A small multi-label image tagger, trained from scratch.
Model: 2.63M parameters, 32-pixel images, arch caformer, norm layernorm, activation gelu, moe top_k, num experts 4, patch size [2, 2], depths [2, 5, 2], widths [48, 96, 192].
Training: normuon at rate 0.014, 6000 steps, batches of 384.
Rows from block 5 of a small multi-label image tagger, named by matrix and row number. Rows with one number within an expert belong to one neuron, the router's apart. Each number is 500 + 50 x the weight over its row's rms, rounded and kept within 0 to 999. All counts start at 0. Numbers have three digits each.
Before each expert's rows are labels from the 100 images, of 14848, where the router gives the expert most weight on average: "top examples" is what is common among them. Only what is clearly more common there than usual is listed. The data: drawn branching plants.
# router: router (model.blocks.5.mlp.router.weight, 4x96, trained with AdamW), inputs 0-47
# up: expert up (model.blocks.5.mlp.up, 4x192x96), inputs 0-47
# down: expert down (model.blocks.5.mlp.down, 4x96x192, transposed), outputs 0-47

# expert 3
top examples: autumn leaves; three-way forks; drooping
router.3:538494531484519407471478397492462590546573477496544486472539480486528479405466506496482568476487595487440421489498577489585495442476507542460522
up.0:527470527529539568500553556441519579478536533524509486434544426443516494454468471543391605595555557473645449498515517481542437503534495473434537
down.0:443532475493418565450412558528543551521497445490528478561391404460443530497489462525395528492352586558587546541471527494539452449534481526525582
up.1:479417506522471548454469475462575593561498505462484515536506477511553413508485525478423490479475546478504542523369511462535535523582500501500577
down.1:553507445472496484600474541557482466486459564539497490469532460494415531580489549349399484489516506476429528529519495546486565500533427427552539
up.2:474473516532481532391436517470586422535460510467481498445460542471515461507452565428529509586566507396491472534488444523494414490512544534528606
down.2:482546574515511557563543476505489525518469511497459489502463470505523537487459403501470481485423556510516541475528605486555482528539492608483514
up.3:402527420528516458481435433521605545554545454539483595475542449522590522492539482521421475523455542455453454448429464494572495471541534538501551
down.3:515480506435454568506498507654432443351453546468536517537569585467458477583487418491461560562460521567470450527602499525429492521420419493511486
up.4:571418503527384518508473486482465509533470482556528464361487482530578490500483487504514535524478487476564559477514534408499472549485468518499428
down.4:574507513431490448551550535601472568435476474526607507500523480493489545444470494552379362452484509483494556482589563653599503500486525486593543
up.5:487397419439564469513468522402474523526482529561566555543566533465413462534418460432476483496482543496494560554431565511488461536584551493460513
down.5:430527471463484514610501505506529545474506462509476474474459576524410581438470418455483433448574411559576545570509551458585565481438479546492509
up.6:509448524529598545544512541514502503487495425551485520431470473540465478476416531501567476598540553496398565497495510486420518475552541556449528
down.6:375456551470462502496583519557489583561555451459493497429483557422479449518446541413438582476482474568528480544494531500529498470566470578470558
up.7:408454466563434455498562594467529483532559362503489474419528513513390452544477508600447582521539618511494548514448454425574467483416492519534491
down.7:510483616512493488557471531541497555568531452592453544481419507576538534509489469518521434445475486484472501496541456538508396394562522565575488
up.8:578516509504566542520490452495486543520557568507475543515418513513609432411521529495509446447415492387540463521506559597373527514504513497518449
down.8:493484466486573533514545582451603416456454492515510411497556454524458476494452440520499488569472490549519492448475533561478487406466440519562521
up.9:467457565418495511523545513470480450463453538483494556368485477456497557503481438490586526530558495457403568509412561532483536508525474437415461
down.9:563565451534528492513472411518525524456475495554438515529551543445538436572468531547518477451575508519542482470538451536502466447494482453493559
up.10:586483524580528427460536489602511507475417481502498517488558528420508570547445536505537457575543579499471563432518521584493456450547513480468471
down.10:519476505582519447475450490590484348536550579582467467486494511483440427491506541598495524545483527540463509513474557615539487532563446492429464
up.11:495549564570571563497536512475464419455508503459496596503406404441518450513445557457421547566522478406434465500508574569601459568517444549471583
down.11:523508530532475522483497588515512540466519480540490518522499481572444579549480518554508378430492544465460512492519457405444472426483413449497514
up.12:625474443536472531569578433511463476589488451433475510576512531458489492454464389514468545470439522496481468489519517473533513440590535531439499
down.12:438582473453572520413497430533536483548494585497518530453505545513416521463520485411518571402587489532575484528464499521488476518444413439572446

# expert 2
top examples: bare; two-way forks; spreading
router.2:562563559509475442549451466522516417534436498592489404422570481408482467522546504406486488478584582431465538535541530412558491566468479480488522
up.0:486462450545450577488513445505473566477373534468470540538544516461570431599535494429449485491455457405497523436567563496484475445463562471542459
down.0:488585463522510414406559446432520468494586555553562490591468448482416500425523570579490398440499485478588525560591575451584495559493453520448544
up.1:464444404377540390532495480498517518534547492485428482520464492434520440503514509391512556565518494544508548457506529482451499445606521439493479
down.1:530475517556469531475491395543523484543460471507574551523561496542553421494465537620516519523493508483538542470565498401548384497475517503522519
up.2:465521526462577458463552492430427427472562557519541539537443479434573526468485626497584532478503631568485478557467498464522455509581571467502489
down.2:513478423436555479479592467513353527567493536493611530510572577469467432549428493504484483487521597501475512474571455579421442511507428501456413
up.3:508578548551412499398476490470527553520473517472420475528544462512465520520456508498419520567498467509513506498504608482486523482517590508517504
down.3:380457504437365571522555567523496447588454511499475581470503546469500471407435426510520429478460480553534565488457508568587401440489461516499449
up.4:572512429543487432498517467555410533569574593536506613433549530516551389436441507482542539467540505555527520457418551399488395529419474486494518
down.4:519487524464532551522556479392468468405449486439484506454509533428445568462479574415494476533465432529484513509503481517462507512622540529455456
up.5:536452439513518549461550506520501416498482538525453563480607448381491505435464569596401483483514591469480536451474472518437565449478476518563459
down.5:413492574512527547488458435500456584508526486525483534473512518573442546463422465513490573355524460462497597566451475447451513502467487583412445
up.6:484499530486442484531427413475488522451371476565500422469520539481568531445485433518488539508472534624521579504521422513505556451490550542403444
down.6:532536495573456463396465516516458557471573497492617466519561523520480415521498504660500591459529519486519536521557516495429438503438596541523559
up.7:482512504535574515521395509490461541481474439509491502451562548481420490513389558505503513513412468427513486502584524452515497502486603579503515
down.7:567422566471564497457565504447606525515486496470522543532465491543455539468484441404511443568461558548579399547491514461458476452465421464490483
up.8:438449526545491524510513602504537515484473433558435473464467465517477397447449532501492541559449490510460423389529546583474501543541468515495492
down.8:542419490498447458460427514565554540439535563539519489524532480483504581503473421499494609467451561510512501515588594540565560476581465480396560
up.9:501498518560508515550484452512535515525523459570486476428518562488472424438387425565493411542444490422405572523453551491536561556511481523579619
down.9:527439495498515459463545479472619493450518526412571457530438565552536460543448529546438521449572533491383507424498527492466472523468475513399493
up.10:516607431535455496517544571470525474498500513489477502447549439407607431526517472545557540430535502491476428552515557366539487501477467496533553
down.10:391539481508354502443582457512487457549541539506569432453478547539517534512449474432419461622494455507547468502488524529546532561560441434494461
up.11:522455430567504418515530513500472608407548585504429471514515478480486446494563447429462526411497555465537554485405550472529373521472539515541487
down.11:546477494565450554594529585510500435432394429400462536509495561577512448469512462457513419510524443498462442536540500458470522523581514509399571
up.12:528583551535393468486440544522461559458393499480406518539406456529554359524556533502470518504529450584478562447530566492572410551516526537520464
down.12:446528535520491506450499528521513475489459638531549576415553536496518472510429511565544547533454468560486521575532503481489531449451477487389460

# expert 0
top examples: narrow; three-way forks; bare
router.0:517452552571555609579466527505486514481473510540440546488466494410512498491552543594532457473412447519579465466486517448452508515570475435480487
up.0:545545461530456473469573451477498493492491467565487506562524551529456546531506512486421409452559543451416420547552468487551635566556409515452564
down.0:427445447424534494522478526541507555483526513426468580521447445449524458505498518484568525499456457435512534465458548494589560521437515588543583
up.1:481469532472518520420596540517475432519454555462455569521486483459456467433480525582505587533563566485454567477510493474543554388566477423531477
down.1:542512451430426466396525508450561607440479505483544457505456503450433515506374555477506520404513448452513480583564480458521598457560547444520516
up.2:531469488448481515431535484496541454508516489384547516431504516499543537502441414518474408526535534450462486567552551431504446454609527502513526
down.2:433455518386495479551592572532434573529496498436570499526449450415503490477495541513556458536488548468539533468448417455554478567420456582485570
up.3:523409493532440535533594511484552415500448500458526514502596434471503519548502557619602463478504454527595477437500479461492455503511486402559556
down.3:500496468461467490399499430579598569475507459546445550508518557530518498456459519408503456445493521521442450560554525519567543498465496514397535
up.4:544434531563496505503596539537504538445446507539525511515488498483522445444530612567461569580516469425490481570479483372475539521383567551353453
down.4:460539532491495607451468465482433449458490563522471492517540594476603386454598524437502534501438480581480558462463471520482474529456395504555488
up.5:570465582506607378480599513564494515531512492462487534431447472476511402489461496493480459549498522528532562468621476409562548437533437502468429
down.5:519462466470417524415546455569537522407541478506513537463437470514485543469486403463569541468526596569564530547463593469543476467510530408611524
up.6:458480457584522568513556462525585464410496432554443505441514542572493512481474486495561516414382536515535537544489459481532521499508591476504497
down.6:480588522579544460508525533468576446483524524475580451469524510378491421499583517474529582459520532446436525494502512556605485487445519534435549
up.7:502455499498433518556486564494596464501486444562486497514474513525545431484553503526489509455599588429534499529448496490519492467616464525545444
down.7:527500616500573582467486396542479472528449518405553559535552504540467505475538490515614537492536423508485450459448449603440505486505442503536521
up.8:541395604523524529383465551468429515521523481491468467390479427601580549482520589498460462497421523485516528505472463503521479491459468429463517
down.8:524578584569459517492462448399559476517589515527460507490432508491551469504387434485362484383439470463511460472498499516492563502443550434467495
up.9:483483490541558468548506502517540478654479555457469465475471456553526438492541519516562564451521513502500464481534508456498400476521492443451484
down.9:522541453527461532512548527418513505424442547394431512583450501429499485463553447537566427653466533546498563497466471504560456531513585503419515
up.10:467428503561432541461511475475521487551447372454497439480489511470541443463385517523573597574454564519482459623474498568578456533569598468528536
down.10:512515453490550448516472584471441511494427612529497494445426493476518497554552561487555541492464443513549561594574474400475533434495591477466464
up.11:468636519505551449557490468538590499448511438476467468404478410501495413465417464472468498414466521549543510496443416501485534578418489442491545
down.11:578572459513441532549511558490598474468385406463536524503509527501478528513390507518492482466626545474483480478551525514451557505528520562462440
up.12:551506514572475434578505418564444526506561413468424637522473493558475382517485516535563455504465485522472443448589435439436554439441533520505512
down.12:392535467488478530504447450537493531479524533544489459501434444486589482532466472468428470493519460445455566531428554512570473400612538565550502

# expert 1
top examples: two-way forks; red berries; wide
router.1:441485384440457485448590582506545508470533492421524529598454513603470512483482434474467487522514475530472530523466444601465514478477520517530487
up.0:545453453456552517563576542484456551447534428579468439492510393560567484451474484499530506461450529469464604473566603446532488512522462476528519
down.0:452512533530460447537489542519524470492440501590535490588568492487422520498544481443506480554553455468420599512357534511482466515503436417549449
up.1:606518534469493537478548524575371527507463498552484444558594540463451480465431438484568492556526535473468388458532508521459500421586531519474443
down.1:397519427543532425517582499479561463539522510513484535485518410600505549458511571446552448398497440453462487490438515533531457511478433532581581
up.2:453490517443443517555651552567456539550474552505509535438464539472521492477406499553453433613472382527536511529492478558506460496504491497533509
down.2:508480524565543441501502488482445545534500472538418387540516483490431482539529404441525580433504515537522404496467548451588510440584433647398489
up.3:489523583512489536537516525417510476545403493414553525485496411487570537467537626535582489548564489450517536439519519493537458469551504439509534
down.3:429530529501522433522466544425463463475520466504432547435481558476474527485410446531607555525489468475525464534431581392442447519535554521521469
up.4:547547483491461392482560413426432514539467514568625553482558462546502588551603524480472541524421535452470504439544415437537545510417477494508502
down.4:472508518512569520499442507576455553533622517443387580498423529479484442504467453577444448391547408562491514483488487454537376471493509511525443
up.5:472580464469506460592490574538448544493454485458496495467440481455530443430542518528489464530420414443460492483443480437485505506563592501464476
down.5:513464473502519496407482430567487556587511582442552490521549438474521570570459477518469480482541476573512387495534444553489534486422478523442503
up.6:505531532451591494447510524489453459555472414452504541526596511481487514600495392489454442492484488548503459407454429521471497565485489554537568
down.6:556495488524525469521505462453519428516471494524501492517486445448499400477514486518447478550571629440558621458461518448470451503471538418535463
up.7:434487443609423579449489518471496487451553468546509504535508532415673516543474505407502482558553559461444519545498480532521587553489409582538468
down.7:442491494479550484545572497445460539564496505527458518490566483547423471534428474474604444414508492472508601513534488456553499542466569433513509
up.8:599596415573465539549553483536591413558483463495532514384497430419510520515556516563447583519487527455515428468535496426555475460487463574476498
down.8:474418537488507532431464456566465485538476462420446553505500527550465593454491544481588538414428544434611615426540446527458493400443450502568530
up.9:601526462511489487561531511543511560577474484541479501573469463501478501433445518422505469581561501440419514569487464452550523572512536515497516
down.9:536469571452414442498463565427518537492398504504571535431578523508414539456462493521522545472516513583555520495556514548426477522579475540490492
up.10:483518514480528439512513543536486592452552519490469673436462526538508475504447490489469478595524518555545491471479489525613532429430469484535552
down.10:507537423518512447497534536435343437476549515605458488435593464513511494468483505526525544432507446542413501598539488427460537595542491491376515
up.11:518462471523519496473553442460450507540444526571439570512557513490600510532572488484451500542422494541579584480503450523456450516524468486472554
down.11:489506565486549557486548423595563505515518606457504506553395425445579500473583581402483450437535566503456457556582508481488525454468472506476468
up.12:479500538579473570522494478465433479508499474441446467543408486486633542437489502447470484490505430500448518485483504552560452543517502550454444
down.12:560473545419532475528454537544485534467466508464584500483480536424427400528473426605583565553538494479488558413529500542489523539494506417551487